Rows from block 2 of the image encoder of a small contrastive image-text model, named by matrix and row number. Rows with one number belong to one channel. Each number is 128 + 24 x the weight over its row's rms, rounded and kept within 0 to 255. All counts start at 0. Numbers have three digits each.
After each channel's rows are labels from the 100 images, of 14848, where the channel reaches its highest value: "responds to" is what is common among them. Only what is clearly more common there than usual is listed. The data: patchworks of several textures. In brackets: how many of the 100.
# convs1: grouped (4 groups) 3x3 conv (encoder.blocks.2.convs.1.weight, 64x16x3x3, standardized in use), inputs within the group 0-15, a 3x3 kernel for each
# convs2: expand pointwise conv (encoder.blocks.2.convs.2.weight, 64x64x1x1, standardized in use, transposed), outputs 0-63

convs1.45:146119107156110112126142126129118141110125130126105116145128124116112134142124140119134163146117068135173108137137126134159129114129127130117077164143071149186106121122075138122126134153160143145144129128136129136107149131093147154124105134133126125121125092107137084130131184200091100204122052130128124145161092125108078107147134126124146107162133115139132093135167127119136160109156166108095160131096117143143111136115106111156107
convs2.45:117076085158114169108093167131117120115112123112155141119117114130103149163087107148121143085123166145130143157119127160118116119138172097167078135127124117104136143109122137092095097127096131
responds to: plain (33)

convs1.34:143153128135109134122133111160099094135129128120119106106177125117187087114113105181148144146130176146173132162150143118134134134162107135142126150151157132107103126146130154096123127101116123160137105124117128127133129165160142130159111114144079118125140147150098085135104124124106154135108106126096185113115146071129117142123143108118166097101114090137151122109188119097135106068116111098173094083101116151123167147108158125120123
convs2.34:157105113107133127126211102168143128077139119136148137106104153099153124106114123150131114135130104131127153104207126115082116151106124108131159127133138143104150109110144143099132113139153116
responds to: bubbly (74)

convs1.54:111124117111150108148102127171164127141113080125085104126118148124149159131163179114116117112123145126155165121116147122114151096114189117139126100080126087122131117096121126141157144166170141128119134175145127161171122133120151144137130108125113114131111138142120137173099105116093086142127133152117096119123122131116113120111111133093114171124153180108085132120117144113144161089060113077084130108133163132141137123161159110143171
convs2.54:119123152104171149149137102163096160133141115092089077100127118142149154097130100135153107119164146154099154134102143123159147156141125153118112115125124154109136114120105124128073084093123170
responds to: plain (30)

convs1.7:143106150151107127141143076107137103118152087114162132183104109158164109171122098118096114163125090118151149156115135137098086185143085156109111103174125107149170107121133168101123106141095144141115112144149085120140107111158168136110146140123196123137115150162072069101099119101145148119169152127161159113117123125137127125131119133124128108100098123117128110140132143111123119137132135148143113152175120109115134127112144128124108
convs2.7:159166112130151115126107126100101078179155157116140107135120111144139101113095140103119150157187116089128100134118155142122184155128153119127138176129118113151138132173141114111136121112154148
responds to: studded (30)

convs1.38:141133123136131101155147138118100116165119135157127122121125140117130139120127144229230091159167113099137125124130117145121145142140142102074115123134111171170145099094115109110120147128119144126112132141121135144141102118135082118147142135146143171166094126130100099117117088174106113155091096116175125105155150113144110126127117121112127125136137134073101155060117138135136149121129151102131149099102130129116126118135115136135119
convs2.38:083157113115108118124100153086132141087152106109108150162106176088122134115118123110100107123102158127135099128141138204129097117122136132137130148128095130143113134149119084180124150121150147
responds to: checkered (28)

convs1.16:120116104167113132130127121124110120088103142117141166101121184098149152111136141120094094115105158145144130138106066123147106149157140141135127145133144144163147119117122121101114133119120115151153115127168128130134121097133139160171138135142116061120108111155103129149148096094133123140138152151118118125104131181109140189086129145172101141157108077112138147083123136110159150127134141141109167144126128117051058116134144144134139
convs2.16:140129168157130162142141134094118134131116170156145143083127133137130094100117145141138116116113140142115148095149171136098127110212127168149116152122146115096127106191127116121153144107128137
responds to: bubbly (31)

convs1.20:116115118139099129111154148162132150147101129136093139146123160101102056144087129106104145149117131102129138106089127121135143140117145146105093105135126116148141166149134126130131132122131088045066107088083158152145121113146165122133143123102092102154141114152133130148164141149122091174126149171128106147109119140124115173109072114128133122122165152132133168135132153163128147145118118128117130096133128137084141188131163131118149
convs2.20:093087112124135113103112145109087147154130143135118095128074156112151130102116127139145159134159134124130169134130073149101116131112113144123132123084161138177097151111129142157124181172123133
responds to: brick (31); cracked (27)

convs1.44:130102108109113122181164143124115117131133163133132131115156139152148134109101109144145116076070075149153139137125133115117141152154155079081105121137143147143121099113115111125153146133120132142151127121122140135147134142116124099139137145155143153133181134083099080114185168154163133150114048088136179166138113140143091123109137123145156141117112105086093106092127138145139145122135135161155137103079102134118110123115131111141141
convs2.44:145117150170144111100121133141142169126142109097188128129171114129121103137130149102138138122125147117123161112105129110135165153121076130147150078139124115125139177114116180132122161155076115
responds to: furry (28); plain (27)

convs1.1:111128137099100134143127148105141174060096139100131129126131149120105147132161151140156132139095147138146103139157133135124134122168124139152133147115130129133131097121156128085167141113105096118130109121143117112141051167154108110146143128117156105069165111095182091141100130168069137128101165157105140119139163110159179133109158088105127114128104133145109117155115109176128127141113124146103141170121135119120092112120151118100148
convs2.1:099110108127128108159099119134116106132084125131122116118129197156120086122098113136128148159121139146134092149155136079145120103138120140133125111140172085167095130101138129100108148157070117
responds to: plaid (34)

convs1.21:144122098101171133143127153083080115084140144143177140135134142093144134139110100096095119081156181107138142127092085114161095127122145110110099128150116126128123113143118131107113124148143141158159122142113124087080130159124146122136167123131139175147083115138117096074102133137143141146114152160153191137127166110153092105111142139146133125142096105126153177093121161098149164124128111130134146122137158118129135098158139105095112
convs2.21:103132183108129132193097124118128130111108102143103160130098095151105111138152152129109155111135110142106134125126152115159150121159091133129142154143127103187168124135128090176116140092122150
responds to: plain (35)

convs1.53:151128117132148116128130148143164138154153141126138148132085150094149146146116111089143153091145152145107109133105133123110123166108092132136147136155163146162111084146172082153154151118094131103137106104119100093112105138143119116135139130132096144164116149136122110091119121185079071139127072089103128145093166156107146158134160151137156127142101082106140166092152110159112108149143134111135112097085134112124148112150153164122113
convs2.53:196130116170096102118126109136114112145142106124129171111115130135135147134140133149102173113127140127140135137094040120123111151132126121166151116131110149129087126132164110139113090132088147
responds to: plain (35)

convs1.61:121146122143122124143092124159147105123159157111127121126097114127120090134139142146092143131103119133140150112146123117032151144155102148133107094144113159131113133125139125133128149114142125099109153176095113109123098122100121102137127132113156114130137090118149143147119080127168142099152212125145133144124129099110113087125154120152064127128188153151134122114126131117148159102129131174109097164164133121121096125177111172103137
convs2.61:085167127099112120128147151139143136147109145160106109159107141131082142132116151103128104184130133144150158106141193117095144111126122130116115112071132169125130108097124123090119171103133126
responds to: rays (39)

convs1.17:124107129122146137143130100104138135143145111107096131153151086177137073127134123096141135113143102112094117141110131123159109122138120141124126156145136144137119129123159141148128124093120137153108185106048141102081124146135147127110101155142101125145092123145124162177116121166098174117124140130120134124118117150132199149108153123203119124169156138106145130074114121082113153127158119168119118145128117100118140092146097109118095
convs2.17:123160084111123128140096123125097110126122086137122095180146141118128154124129120118113148115122092126137100152127139154090103138134071184094147114180114135130142146125116103169122108157151089
responds to: rays (28); cloudy (27)

convs1.49:093151109159122138141108128092136163142180085108080120145132119125100181124161132114119111116135125107142140134144090147169129093080185121135118153140130120030082122141129112118095155157135145150107107087167122203171136116147118113135137122142110137126112109125117126132136134123141152168120159101130138128136123139122079122122125137149129172087104104141114141120122113127126118113147100130164121123157158138117132100110159110145149
convs2.49:117111134150168128125117110086094184140130148117134129115145153131143108130193125103127133088186116122158142185170167134106107145122102118141179121124097113141155113128126133142133121128132124
responds to: plain (43)

convs1.42:095111143125132088085140120095117134089130146131135140141134110124128119146124131162177111122079093110194123115129138113139133138147146086085083106186116097081098103100109113161119113100115130129117120116135114148141126140140127159121129117106163153145123106155138145133139136144152103172166193158157125116150098133130191189145144104137148128139112107103118114129152131138079084145149121130104155158112133133105114121162135147115105
convs2.42:137119122137146135137098104134123132127178204120167118151131153155136133104114110105136118118104108113140095114144100097136143092119149114082137111130154122171113088085129112107146083091136152
responds to: bubbly (26)

convs1.27:137130139145129109156132119147133143139120159080086128105155167123092089143119084123122155137128119116079112155115096164156128107125134181154092135120134124140146144134127117144152108127148125155139139101061172113090154089133131116140102152129134141168166087115140094116157130135149154165102075140120151124118132103167156127140148145115127073155114117120144168144113143130105097139157149106124133113095134136102161146124140078067126
convs2.27:111147094091177117202112102145144134132117097105130122162109128138101140144138133111087162128159126152135115127165113089104083152104096156121121133151146097116117114135140100155136096107131146
responds to: bubbly (59); plain (27)

convs1.35:118123121103106150107119119131128144127134139129163136121139122152158090123140122124159123073166200081139208129141137133124138127143133100113171089131153081136121120122167107096153135120127155114118149122119138092150131120158120091144155099136128124145131125102174146106158137104162122050169145088135157116123171118173125133116130111130152120101152105131125138100101112095126098128133101130134096142116095155116151147082134127098151
convs2.35:106125114112125155151109150113089106111093126111096138131115118087141106167136125171127139093081158179149116116111109110103098106157163161119131164117090118142138112174120134096112130162148135
responds to: plain (28)